python train.py --encoder_bias="all" --decoder_activation="leaky_relu" --decoder_block="plain" --ema_decay=0.99
Rows from block 4 of the encoder of a small model that predicts nearness at each pixel, named by matrix and row number. Rows with one number belong to one neuron. Each number is 500 + 25 x the weight over its row's rms, rounded and kept within 0 to 999. All counts start at 0. Numbers have three digits each.
After each neuron's rows are labels from the 100 images, of 14976, where the neuron reaches its largest size: "top examples" is what is common among them. Only what is clearly more common there than usual is listed. The data: rendered solids tumbling over patterned floors. In brackets: how many of the 100, against the usual share in percent.
# gate: MLP gate (encoder.blocks.4.mlp.gate.weight, 320x160), inputs 80-159
# fc1: MLP up (encoder.blocks.4.mlp.fc1.weight, 320x160), inputs 80-159
# fc2: MLP down (encoder.blocks.4.mlp.fc2.weight, 160x320, transposed), outputs 80-159

gate.102:501504504498546506501504501506504507519505505508502505485501498504503503503499504504497506506501498503506505505503515502506504498501503506443513531503505507504501516509505503505503505505500504501508507482513506535504503508501504501507504504
fc1.102:504503502614491503506502503501502507495502502501502501375502506504503502502510546503516504502504503501499502502502511503515503506502503501522450494503505510503664496501502503500505500501505503506498501375571500492500514502512505502503503503
fc2.102:503500501524485502500502503500501501503502502500500515380528506504504488504544502504512497505503505503501500501503497502480494504500492518516430492504488509502500500504501493500531503507503504506478500472480501487501498500513494495502497502
top examples: count: four (58 vs 23.2); red object (39 vs 18.7); torus (28 vs 9.9)

gate.106:509501501501381499511502508499499488465499500491502501571509515498503504503519485501533494499507507500498501500505456503494502512495504499548467424503499494502435472492499503502503500500509502507492496659482499412498501496507501504499502503
fc1.106:499502501637510502500501500501501506507501502509500501365496500498501501501495501501493502502497497501502502501501519501497502500506501502516442507501498511502637505504501501500507501501500501495502503328558500507498495503496497499510497501
fc2.106:511505509475505507499512506511507511506505508515505506477472507500505497504466495511486504505509502505509504506511512505490502506507500504628400507505494494505508507506508501505479509504506505510506509369504508507515492506485499502508495505
top examples: count: four (49 vs 23.2); pink object (40 vs 18.8)

gate.286:500505505504548508501505501507505508522506506510502507476501496504504505504497502506495508508501496504508506506504515501506505496501504507429508535504507507505505520512506504507503507506498505501510510488513507538505503510499505500507505505
fc1.286:506501502598482500507502506501500509489501501500502499421503508503502502501503564502508502499503503501496500500505523503515501507506502498547437487501503514501649491497501502499504500499505501505499499400551496485500510498509505502496502502
fc2.286:509514508424506512490501488503510495515515506503515522629481512487518479517495496505493489519511513516506516517492499515481506511489509521511411500517484492516477512515510506491501490519511516498474490507474495493502489517491483505513483515
top examples: count: four (57 vs 23.2); red object (52 vs 18.7); jack (28 vs 9.8); torus (27 vs 9.9)

gate.142:501505505484569507501505501507505510525506505510503506493500498505504503504495510505493508507502498504508506506503523502508505498502504507483540546504506507505497522511506504505501506506500505501510508472525507552505504509500505501507504505
fc1.142:502505505523524506504504502505505513513505505511504505282501503506505504504510500505510508506504501504506505505503522504512505503504504506485448519504506516505666510508505505504510502504503505505504506457497506520502511508509506502514504505
fc2.142:496493495543491494502497501496495500495493496496493498336524496505494501494532504497506501494495496494495492492501496494503493496502491499402480495493501516493506494495495493501525502494495494501501501445502499494496510492515502495495504494
top examples: count: four (49 vs 23.2)

gate.172:516502502468355497514504515499500493452500500490504500532519520508504505505528457501537500497516515501498501500508458505503502517497505498519470405505506495502421463487499504505507504502513503519497493608424501391508513493519509509493510503
fc1.172:485502500620571506498495487501500488534499503510495504471474496472501502497471586502497492507470477496501502499494497497473502497499499505510462546498487511503559523514500502495493492496498500461494506456636497550468463511461481489525481501
fc2.172:504504504482503504502504503504504505504503504505504504485489503502504500503488505504497503504504503504503504505504505504497504504503504504591448503504499499504493503503504504502493504504504503505503504518505503503505497505496500505504499503
top examples: light from behind the scene (51 vs 24.9)

gate.312:515502503455360498514504514499500485455501501488503501546516520501505506505526458502539494499514513501498502501508446505494503517494506499509476408505500489503469465488500504503504503502513503513492495626424500395504504494512504508494506504
fc1.312:505509508534428509521506510506504490492505509504502509525501520486511516507501574509530499510487494501505508505511468506481511517501509508516446455509501521510580492507506511509514507503515509481499506550561505446483481510484498500513498509
fc2.312:505506505498504505502505503505505504507505505506506507472492505501506497505492502505497500506505505506505506507503506506494505505503505507545430504506495496506495505505505505501494503506505505505499503513502503503505495507496498505506498505
top examples: light from behind the scene (55 vs 24.9)

gate.273:500503502504536504501503501504503508514503503508501503475501497504502502502500503503497506504501498502505503503502516501505503497502502504414544525502505508503509512507503502504505504503499502502506505500515505527504504505502504500506503502
fc1.273:493501501643558503496495494500498513515499501505494500422487495496501500498482562502487502501487489495495499499497545496511501496504499501548450538499498519501599511506501500494500494497496501489504505359541492544490503503494496491496492500
fc2.273:492506502420502505483502492503504497509507502502507514676457496485509513508460499499483497510494503509503507509499502507483498496495500512499417500508499490507472506508504498497476495509500507486504501510484499500502490509470496497501488506
top examples: count: four (58 vs 23.2); red object (52 vs 18.7); jack (25 vs 9.8)

gate.186:501505505520547507502505501507505507521506506509502506445501498504504505504498498505498506508501497504507506506504514502505505498501504507432504533504506507505513518511506504506503506506499505501509509484508507536504502509499504500508504505
fc1.186:508499501607444496508500508498499511472498499497502496463510511510501501501513575500513507495506509501494498498504514503522500510510501495555451460501509515498583478490499500500509501498508500511501494482551498456503520493520510505492508500
fc2.186:507511507511497510495501491502507494510512505503512520587496511492514470514509499506502488516509512513505513513492496512470506511491508522530463496513479490513483508513508505493510492516511513500460491492463497490500482511499480504510484512
top examples: count: four (59 vs 23.2); red object (49 vs 18.7); jack (31 vs 9.8); torus (25 vs 9.9)

gate.88:502505505334548507501505502507505501521507506503502506473501498502504505505494452506495502507503498504506506507504505502501505498498504507441591535505503496505497519511507504504495506506499505500507509423451504538505499509497502501501503505
fc1.88:497501500422516502497498496500499507508500501512497501582487499493501499500482446501477498502493492498501501501498532498486501499495500502479502510500489512501413506504501500497507497500499501490494501736491498511497486503484490495511488500
fc2.88:497504501414512500481494482497500486498503496497504489671447495478502483501440489494467485500500495502498506503483497502494507496481512486509508500502486474503468501500500507483461479499499501484483483628499487501496482504467482502503479503
top examples: count: four (49 vs 23.2)

gate.9:507501502638476500514511513506504507495502501506504500583526498521501503501533386502545520501511504504512501501513477503531501498511501500453520491501531522501421499501502501524521516501500501519517504638455522487513527500528528507502528502
fc1.9:513509509482467507522511517508505482497507508496506510486517518495510511509513625508521493508506508505509508507515463508473509516494509510518444481510494495509552497505508510511510510507514509500496506591630506477505479507495500508497503509
fc2.9:502505503489503503498503500502503501504504503503505504513482503497505492504481498503496498505503503505503506506500504504488504503498506505568465502504493491505496503504503504499487499505503504501490500516495502501502487506488495502504494504
top examples: light from behind the scene (58 vs 24.9)

gate.208:506499499517395496508499506496498491467497498493501498583508510500500502500516500498525497497505507499497498497503465502497499509498501497558475432500501498499444473490497500501504500498506499506495494676485500421499502494507502504498503500
fc1.208:500503503654505503503501500502502505505502502507501502367496504498503503503498494503499504503496497501501503503500513502501503504506503503512448503503502512503604505504503503500506500502504503492498502327578503502494501504497499500512498503
fc2.208:509509511469516510506514513513511512513509512513510512385501508509509504508506501512501507509509506510513508510513516509501507508509505512622418516510499516509510512510511506510508514510508509512512514386506513517514505511505505506510504508
top examples: count: four (51 vs 23.2)

gate.28:497497497530529499497500497500500508511498499511498498520498490501497499497504483498501502499501497498505498498501518497497498490509496499596533523496498507497473509503498497502507501497492497502502502387322501525505493500502501498507500497
fc1.28:505502503333501501502502505501500486497502501492502502386505507492503500503503504502496487500503505501500502502501492502479501508497503501577428498503488492502566497499502501498504498502506502495489499386500495499499484499496491502495494502
fc2.28:508507507483499506504507504506506504504507507507507506542482508500507497507482501507505501507508508507507508508506505507490508508503508506590469502507497489507502504506507508504482504507508507506495505511488506500506489507490498507506498507
top examples: count: four (53 vs 23.2); white object (51 vs 19.2); torus (26 vs 9.9)

gate.233:514501501481352496513503513497499489451499499487503499541517519505503505504527448500536496496514514500496500499507452504500501516496504497519478403504504491501431461486498503503504502501512502516495492605418500389506510492516506508491508502
fc1.233:491504503592503507505498493502501482516501505507498507444480506471505505501478596504509489508473483498503505502498477501470506506498503506507435503502488512505576510510503505499497495499505503462490504454631500500467462511462482493527482505
fc2.233:504504504480504504501505504505504505505504505506505504492485504502504498504482504504496502504504503505504505506504506504494505504503505504612449504504498496504494504504504505503489504505504504504500504503502505503505494505492499504504498504
top examples: light from behind the scene (54 vs 24.9)

gate.53:497501500514504502504500499500499492504498500486497500574502494501500499501509431500520499501499497497497500499495476499506500494499501500487508511500505486500422505503500500497491496499496501503497504661510498508499508502508503497491507500
fc1.53:511507508548442506516508511507505492489506506504506507496507521496509510507508592508531500507502506505509507507511466509493509519499509506509468461508505508508548490502506509511506507505516507498502502552607509455492492505494504507519504508
fc2.53:505507506495508506500504501505506502509507505505508508477492505499508494507491497504497498508505505508506508509501506507493506505499507509537445506508494495508496507507506506500495500508505507502495501517499503506504494509495496505506496507
top examples: light from behind the scene (53 vs 24.9)

gate.179:508500501469404498511501508498498492469498499492499499557508513503502503501521521501527497498508505497498500499505463501495501511497503498544438438502500495500498474491499502503507499499507501511491496675476502429502505495512501503497502501
fc1.179:483484484522511485479485487485492538492482489529493483389497479520484486481505512486468524483492495493498481482488573489527484482513482483518456506481515557483551490487484486506543499481484484508522490556549507509512524483517513496509504482
fc2.179:485482481435465481471480476478479484476482480484480484609465484477484470484489504482470481484484482481478482480481478482488480483479481484475499467482476512482477477483481479477509480483484484483478479490484477463483491480487475478481469483
top examples: count: four (54 vs 23.2); torus (36 vs 9.9); chain link (29 vs 9.6)

gate.136:507499500518392497508501507498499491468498499493501499585509511500501503501517500500528497498505506499498499498504462502497500509498502498557476431501502499500448474491498501503504501499507500506496495674481500421499502495507503504499503501
fc1.136:498503502652511503503501499503502507509502503509501503363496502499502503502497499503499507504494495501502503502500517502503503502506502503510449507502503515503598507505502503501507500502502502492500503327579504507494501505496499499513499503
fc2.136:511511512477517511504513510513512511515511512513512513385498510508511498510507501511500503511510508512513510512510517511497509509508508514617419516511495511511507513510512509507504511511510510511507510387506511517513502513505502509512502510
top examples: count: four (49 vs 23.2)

gate.93:511499500529352495512500510496497486450497498486500497543513518500501503501522424499535494495509511498494499497504451502495500515496503495488494402502501493499441460484497502501505499498511500509489491612415497388498504490510502505491503501
fc1.93:510508508590413506521506513505503478479505507487503507478502522487510512508495553507532491507498501502501508505511440506486509520486510506500461441509499495509560482500505510506493504504516508493496503533640500432488486505486498504496499509
fc2.93:505506505482505505500505503505506503508506505505507508474489505500507496506488497505497498507505505507505507508503505506492505505502505508577460503507494492506495505505505505500488502507505506505498502521499503502505493508493497505506497506
top examples: light from behind the scene (71 vs 24.9)

gate.159:501506506484576508500506501508505511528507506511503507496499497505504503505494511506491508508502497505508506507503526502509505498502504507482542552505506508506494524512507504506501506506500505501510509480529507558506504510500505501508504505
fc1.159:502505504519521506504504501504504513511504505511504505282501503507504504503512504504512509506503501504505505504503522504514505502504504505487453517504508518505665509508504504504512502503503504505504506463503506518501513507511507502514505504
fc2.159:496493494556489494502497502496495501495493496496493499327528496506494500494537506497508502494495496494495492492501495494503493496503491500401484494493501519493508494495494493501530503494495494501500501444500499494496511492518503495495504494
top examples: count: four (53 vs 23.2)

gate.97:496501501593537503494501495503501472520503501483498503506490491482500498501471555501485481503494491500499502503498467498485501491483500503550518530501488464501397518508503499494463499503494501485495505496575492532493475505475488495486493501
fc1.97:491496496488518498491494491496495488508497496495493497670482491483496494495471487496473486498488487494495496497493499493480496491485495498514507513496484488496356506500497495491484493496492496482491498580542490515490476499474484490495485496
fc2.97:484490487448502487475484477485488481493490484486490485577445483473489476488437477483462479489486483489487491493478488489474490484477492483500492490490477463490475490487487490478453476489485488478474478626494481492485469494455476487490473488
top examples: black object (45 vs 19.3); its colour: black (28 vs 8.8)

gate.104:513500500487350495513502512497498489450498499488502498547516518504502504502526459499538496496513513499496499498506454504498501515496503496520481402503502493500442460485497502502505501499511501515493492614424499388505509491516505507493506501
fc1.104:499508507596465510512503501505504481505505507504501509434488515476508510505486559508524490511482489500505508505505461504473510513496508509491431479506492507509603502510506509502496500503512507471493506466612501473473467511468487498523487508
fc2.104:504505505475503505500506504506505505505505505507506504514481504501505499505476503506496502505504504506505506507505507505492505504502506505605437504505497493505496504505505505504485504506504505504499505487500505504506491506489499505505498505
top examples: light from behind the scene (52 vs 24.9)

gate.57:501503503509538505501504501505503507515504504508502504482501499504503503503499503504498506505501499503505504504503515502505503499502503505427535525503505507504509513507504503504503504504500503501506506486512505529503503506501504501506503503
fc1.57:498501501638525501501498498499500508503499501499499499398496501501501501499495560501500503500496498499495500499499523500512501501504500499530461515500501509501625502501500501496500497498501500498501501318564495518496509500504501498495499500
fc2.57:503502501492491504504502505502502502509504504502502523433524507502506494507534495506512497509503507506501502505504500505470493505504490524475382498506490495505493504507504492502515505510505507509479506463479505493502493504505494495504496504
top examples: count: four (59 vs 23.2); red object (49 vs 18.7)

gate.257:503505506455541506501507504508506501520508506503504506454507495507504504506495456506485505507506501506508506507505504502506504496500504507449593533505507493505551520510507504508495510508498505505513510335503507536512502508501506503498509505
fc1.257:511510510619500510513511511510510516506510510513510510368514512516510510510522559510524515510513511509510510510511513510518510512510511509506469502510516518510544506509510510512517510509511510516510509319569514501511520510520515510516514510
fc2.257:506500503568492503520508518506503514502500507506500510384550508523502520502560522508533517502504508502504498498518505501522497507519494512501521503501518536500524501504503498517546520502505503517522517316505513502507530498541520501501522501
top examples: count: four (52 vs 23.2)

gate.3:514504505404471502506509514505505534490505505512506501515537494544503505506538446504493533501532519508508503504508538504549502496508505502503502491505533519503413499500505504519530520508498505548532508556388518488546554498553534514485533503
fc1.3:488502500535614506491499488504501490543503502506497504463478489479499498498462557502474490506480483499505502503495508497478501491498498505509520574499489494502637534515503499497483497501493500469497508387558498584481467510463484490513485500
fc2.3:504507506472511507502505502506507503508507505506508507483496504501507497506495501505498500507505504507507508508502508507500506504500507507543452509507498502507498508507507506502499502507505506502501502523502504509505498508499499505506500506
top examples: black object (51 vs 19.3); its colour: black (31 vs 8.8)

gate.68:506511510579554513507511506513509503530512510512507512391504503503509508510497504510502505514506500508514512512509504506501510503498510513486479540510506501511504526517512509510499511512504510502511513527517511543507496516496505504514507511
fc1.68:498499499637496499499499499499500516498499499509500499606499499508499499498506536499499509499501500499500499499499530499510499499506499499605487498499504519499516498499499499500515500498499499505501499468595503497502512499509503500506501499
fc2.68:497497496531487496495496495495495495497497497495496500591485498493497490497487503497496493498496498497495497497496491497482496497495496501609633490497489488497488495497496496495488495498497497497488495479479495487495486497488490496495490497
top examples: count: four (70 vs 23.2)

gate.77:498505505523578508499505499508505512532507506513502507493498493505503503504493511506486509508500495504509506507503530501507505494502503508431574554504506509505530527514507504506503507506497505500511511428525508561506502511498504499510504504
fc1.77:500502502702521503501503499503502499511503502508502503352497500496502501502502481502504497504501499502505503503501503502491502500502502504560505514502495502503534509506502502501503500502501502497495503359482503515498491505495496501515497502
fc2.77:508507507534507507507507507507507508506507507507507507453516508509507506507524512507508508507508508507507507506507507507513508508507507507445663507507508522507507507507507507507525507507507507507508506371509507507507516506517508508508508507
top examples: count: four (49 vs 23.2)

gate.54:513502503504420499516509517503501496472501501492504500539525511513503504503523335502524505499513511502503501500513469504514502510500504499474503449503516507501413479493501504514517512502508503517505499601367509441510518495521516508486518503
fc1.54:513512511599468512526514518511508487502508511501508513482510520493513514511504608512527496513502501506513512509517460510483514517494513512515473481512499505513561500510510514514509512508516512498499509514666509477498484513491502507506504512
fc2.54:502503502482501502500502502502502502503503502502503502484487502500503498502485502502499500503502502503502504504501503503497503502500504502579449501503497496503493502502502503501492501503502502502498501521503502501502494504493499501502498502
top examples: light from behind the scene (84 vs 24.9)

gate.50:501503503507538504501503501504503507515504503508502504480501499504502502502499503503498506505501499503505503504502515501505503499502502504423526526502505506503508513507504502504503504503500503502506505479512505529504503506501504501507503503
fc1.50:501501501641502500501499500499500508496500501500500500391498504502502501500500554501501503500498501500496500500500518501513501504504501499528460500501503511501627497499500501497503498499503501500500499318560498500496512499506502500498500501
fc2.50:501501502518489503502506508505503507507502505506502520369525504505506498506533497506513501507501506505503501502511503504472493503506491523483404499505489498504497502505504493505516510508504505507488510454482506496506491502505497496502498503
top examples: count: four (58 vs 23.2); red object (49 vs 18.7)

gate.190:501505505483572507501505501507505510527507505510503506492499498505504503504494511505492508507502498504508506507503524502508505498502504507485544548504506507506495523512507504505501506506500505501510508477527506554505503509500505501507504505
fc1.190:502504504514518505504503501504504512509504504510503504285501503506504504503510502504510507505503501503504504504502522504511504503504504504487451515503506516505667508507504504503510501503503504505503505477502505515501512506510506502513504504
fc2.190:496493495548490494502497501496495500495493496496493499336525496505494500494533505497507501494495496494495492493501495494502493496502492500397479494494500516494506494495495493501526502495495494500500501449500499494496509492516502495495503494
top examples: count: four (52 vs 23.2)

gate.16:522511513446453507518516523513509502490514509502511510540534513520511512514525328512516510508527518511511511512518489511510510513505513510503479476514517501510443497503512511517520518516512512525509509606415514471525517505525518515495521512
fc1.16:515510510543480511521515517512509479505509510496509512494517514497510513510518674510530491511515509508516510509515445509478511511495511512533456493510496489511544503511509511514509513509511510507495511533602507490510482512502502511504506511
fc2.16:504506505489508505500504502504505502507506504504506505486484504499506497506483501504495499506504504506505507508501506506495505504500507505567457505506496496506496505505505505500490501507505505503499502527503503505504494508492498504506497505
top examples: light from behind the scene (74 vs 24.9)

gate.279:505496497375485494499500501497496465491499494478499498595497501481496496500497468495513473497508506498497499500498454499464496499468498498534510485499476452497391492493496495490470497502498497497478493452538489485499471496482481501487488498
fc1.279:516520519633507521521517519518515510513518520513512519423512522508520519518493507520521512520507505513515519518520511514519521521500520519543423509519519516520594514520519521518500517516519520506522519601480513508507507520500517510512515520
fc2.279:499509507426529506469497471502506476504509497501509495571477495465505466505474457495455472503506493506505509503472506506472513497465518497471429514505472461506496510504506512473465468503501505470469473544476482519500466504469471503508472508
top examples: count: four (48 vs 23.2)

gate.107:500504504486556506500504500506504506521505504507502505494499498503503503503495511504495505506501498503505505505503515502506504498501503505502545537503504504504484518509505503504499504505499504500507507496520504542503502507499503500504503504
fc1.107:503504504528522506504504502504504512511504505510504505293501503505504504504508495504510506505505501503504505504503522504509504502504504505516454517504504511505681509507504504502507502504503504506503505503510504518503508507508505502512503505
fc2.107:497496496521493497497496496496496496498496497496496502397512497498497496497519498497500496498496498497496496496497493497495494497498494503399503495497495507497500496497496494496514497498497497497494497471495496494495501496505496495497496497
top examples: count: four (57 vs 23.2)

gate.176:506500500479395498509501506498499488470498500491500500565507511497502503501517483500529494499503504499498500499503459501494501509495502499572449434501499497500425475493499502501503499499506501504493496663485499423496499496505500502498501501
fc1.176:502499499617486498499501502500501504496500500508502498345502501500499500500499500499492501499504502502503499500502509501497499501505499499516436490499498504499641497498499500502507504500501499502502499323537502488506496499499499503508499499
fc2.176:501496498418495496479499490498495502496496496506494494566435497487496488495430488499458498496500490495497496498500502494492491496496490491598414491497489501496490495496497489492468497495496496497503496408522494492505487498466490489499481496
top examples: count: four (48 vs 23.2)

gate.114:501505504505546506501505501506504507520506505509502506489501497504503504504498503505496507507501497503507505506503516501506504497501503506429518532504505507505506517510506504505503506505499504501509508489513506535504503508500504500507504504
fc1.114:499502502625557504501501500503502509516502503504501502396498497503502501501493551503495505503499497502501502502501527501512502498504501502519466538501504509502628514507503502500500501501499502500505505324563499543501507504503503499499502502
fc2.114:504511507450508510498502489503508495516513506501511525552497509492516478516510489506507490518506511514506512515492499513480499508492501525503383503516486495514474513515510499493514489519509515497468492469469497498498491514499482498511486512
top examples: count: four (57 vs 23.2); red object (52 vs 18.7)

gate.319:501505505487545507501505501506505506520506505508502506480501498504504504504498502505497506507502498504507505506504512502505505498501504507437502532504505505505498518510506504506502506505499505501508508487512506535504502508500504501506504504
fc1.319:502505504607524506504503502504503507510504505507502504363497503500504504504496518505501501505501498502502505504503523502506505502500504504515444517504499509505653508507505504500503501503503505501499506388557500518501502506500500500505499504
fc2.319:502509505402512508488500490501506491512511502500509514651474505484512496511476491502486490513505505510504510512492496509494500504488502510525448502513491490511479511511507500491488490512505511492487492496479494499499493513482487498507486509
top examples: count: four (47 vs 23.2)

gate.212:513501501490350496513502512497499489452499499489502499546516519504503505503527457500537497497513513500496501499507454504498502516496504497522480402504502493501444462487498503502506502500512502515494493617426499388505508492515505507494506503
fc1.212:502509507609457510515504503505503476504505508501501510435489517474509509506492545508532486511485490500506509506505453505471510515493509509491432473507488504510590501510506509502495499503513508474490506462610498466473464512470486498523486509
fc2.212:506505506485502505503506505506505505503505506507505503523486505501504496504482504506497501504506504505506505505504507505493505505503505503605439504505497494505496504504506505503487504505505504505497505488499505503507494505493499505506498505
top examples: light from behind the scene (51 vs 24.9)

gate.188:501505505489544507502505501506505507520506505508502506485501498504504504504498502505497506507502498504507505506504513502505505498501504507441501531504506506505496517510506504506503506505500505501508508488512506535504503508500504501506504505
fc1.188:501504504602532505503503501504503508512504504507501504367497501501504504503495523504500502506501497502502504504503524501508505500500504505514446522503501509504657510507505504500502501503501504500501506383556500525501503506501501499504500504
fc2.188:503510506402512509489501490502506491514512504500510516644476506485513493512479490503489489514505506511505511514492497510492501505489503512525440503513490490512479512512508500491490489514506512492485492498477495500500492514483487498508486510
top examples: count: four (51 vs 23.2)

gate.224:481487486516492488483485481487486456493487487472485488482471484458486486486453426486477462488473478486485487487484456485452486484472486489544534491486464454487432492490487486478455482487485486459474488520486476491471445490446464482479469487
fc1.224:477478478584485479476477477478482511480477480498483477485482476502478481477504482479476501478486489483482477477477519481504478478509477478529538485477493514477576480479478479484516480477478478498486481549472488485490513478512492485493486477
fc2.224:511522518574541519485509488514519490528523511513522524479509511480522475523505461509483481524517509521517524522489516521464519511484523529588365525522474474523562524520519518487486485525515521489472490502474496528511464523480478513521481521
top examples: count: four (58 vs 23.2); grey object (43 vs 19.3); sphere (25 vs 9.7)

gate.175:501504504497545506501504501505504508518505504508502505489501498504503503503499505504497506506502498503506504505503516502506504498502503505443519530503505507504500515509505503505503505504500504502508507482515506534504503507501504501507504504
fc1.175:502503502626506503504502501502502508500501502502502502370501505504503502502509539502514504502502501502500502502502512503514503504502503501515457504502504511503653500502502503500504499501503502503498502345567500503499513503510504501504503503
fc2.175:501497499536484499505502507500499504500498501500497512327538504508500495501551503503517501501501503499500496497506498498489491502505489513514439493500494514499507497501500491504535507503501501508488504459488504489502504497519500493499504499
top examples: count: four (49 vs 23.2)

gate.154:494500500598538502492500493502500476520502500485497501507489488483498497500471554500482482502492490499498501501496474496486499489484498501555517531499488467500407518506502498493465498502492499484495504487592492533492477504475488493487492499
fc1.154:491497496491520498491495491497495488509497497495493498656483491483496494496471496497473486498487487495495497497493499493481496491486495498513511515496485487497351507501497496491484493497493496482492498573561491517490476499474485491494485496
fc2.154:484489486453502487473483476485487479492489483485489486565446483472488473488440475483461477489486482488486491492477488488469489484475491485501486490490474461489477490487487488476453475489484487477470477614489480491485466493455474486490471488
top examples: black object (49 vs 19.3); its colour: black (32 vs 8.8)

gate.42:508500500495385497510501508497498488464498499490501499561508514497502503501515484500530494497505507499497500498504458502494501512496502497559459424502499495500429470490498502501501499499509501504493494666483498414497499494504501504498501501
fc1.42:497501500639498502502499499500500507503499501507499501361497501499501502500499508501501507502491495499499501499499515500504501502508501501515443499500504519501631502502500502501509499498502501492502502326564503498492503502498501498508499501
fc2.42:509508508511513508494507503508509506513509506511510514318496506500510483509502491507485495511509506510508509512503513509492505507502504516602442508510480503509499509508508505496504504512507508509496500390501503509511494512499491506512492508
top examples: count: four (50 vs 23.2)

gate.153:514501502484361496511504513499500492456500500491504499540518516508503505504526460501529500497516515502499501500508459505503502514498505498510467411504505492501408466488499503505506505502511502519499494625422501398510513493518508509491510503
fc1.153:489502501653544505502498491501500482525500503505497505501478501472502503499469573502501489507475482497503503501497479499469503500494500505501467528500488499503550516511501502497487494498500501464488504498618499530471460510459482492522482502
fc2.153:504503503495503503503504503503503504504503504504503504470495503503503500503494505504499502503503503503503503504503504503497503503503502505566442503503499501503492503503503503503497504504503503504501504524503504503503499504499500503503500503
top examples: black object (41 vs 19.3); its colour: black (25 vs 8.8)

gate.79:494498498324526499494497495499498493509498499495496498476493492493497498497485444498484494499493494498497498498496498496493498492497497499469609519497494491497506507502499497495491497498494497491498501531448494521496491500490493495492494497
fc1.79:498503502413517504500500498502500511510502502514499503581489501496503501502485442503479501504495493500503503503500535500490503501496502504479499511502492516503408508505503502499509499502501503492497503726513500513498490505487493497512491502
fc2.79:495502499412511499480493481495498485496501494496502487664448494478500481499442489493466485498498494500497504501482495500494506495480510484516509499500486476501465500498498506482465479497497499483482482630500486500494483502468482501501479501
top examples: count: four (47 vs 23.2)

gate.160:514500501486355495513502512497498486452498498486502498549516519503502504503526448499537495496514513500496500499506448504497501516495504496508487405503502489500435461485497502502503501500512501515492492603407499391505507491514504508492506502
fc1.160:493509508449539513507501496507504499528506509516499511469481508479509509505478611509498498513475482501506509506502516503479510508502507511514422527506492528510565520517508509502508498503507508466495510518622502528472473515468486493530485509
fc2.160:505505505470503505501505503505505504505505505506505505498487504501505499505484501505498502505504504505505505506504506505493504504502504505587443504505497496505496504504505504503489503505505505504499505504499504503505493506492499504505498505
top examples: light from behind the scene (59 vs 24.9)

gate.135:501507507475572509502507502509506504531509507509503509470501497503505505506494497507494505510502497506510508509505511503504507497500505509397551550506505501507502527515509505507498508508499507500510511434504508556505499512497504501507505507
fc1.135:497503502515535505498499496502500512515502503519499504488485500492503501501480439503472498505494491499502503503499553499489503500495502505506457521502487518503596511507503503495510496502501503490492504676481497523498487505484489496515486503
fc2.135:503507504418502504492500492501503494501507502501507498740452503488506495505447504501483493505505503506502509507494497506500508503491511494481495498506494482506481503505504508492466491504504506495494494544488495496500491507476491506504488506
top examples: count: four (50 vs 23.2); torus (40 vs 9.9)

gate.32:500505504509555506501505501506504509522505505510502506475501497505503504504498503505495508507501498504507505505503520502506504497502503506417543537503506508505512519511506504506504506505499504501509508462515507542505503508500505501508504504
fc1.32:497501500652519501498498498499500514502499501503499499407497498508500501499502561500500511500496497500496499498498523500525500499503500499522487512499512519500619502501500500499506499498499500502507502330587502514499523500511508498499505500
fc2.32:498492497591488497508503511501498509500493500501494507275543499514494504495556505501520507496495500495500491494510502495496489499512485510501472499495502519494508496497497490509536512497497495510506510458501508498502509494525507494495510494
top examples: count: four (59 vs 23.2); red object (49 vs 18.7)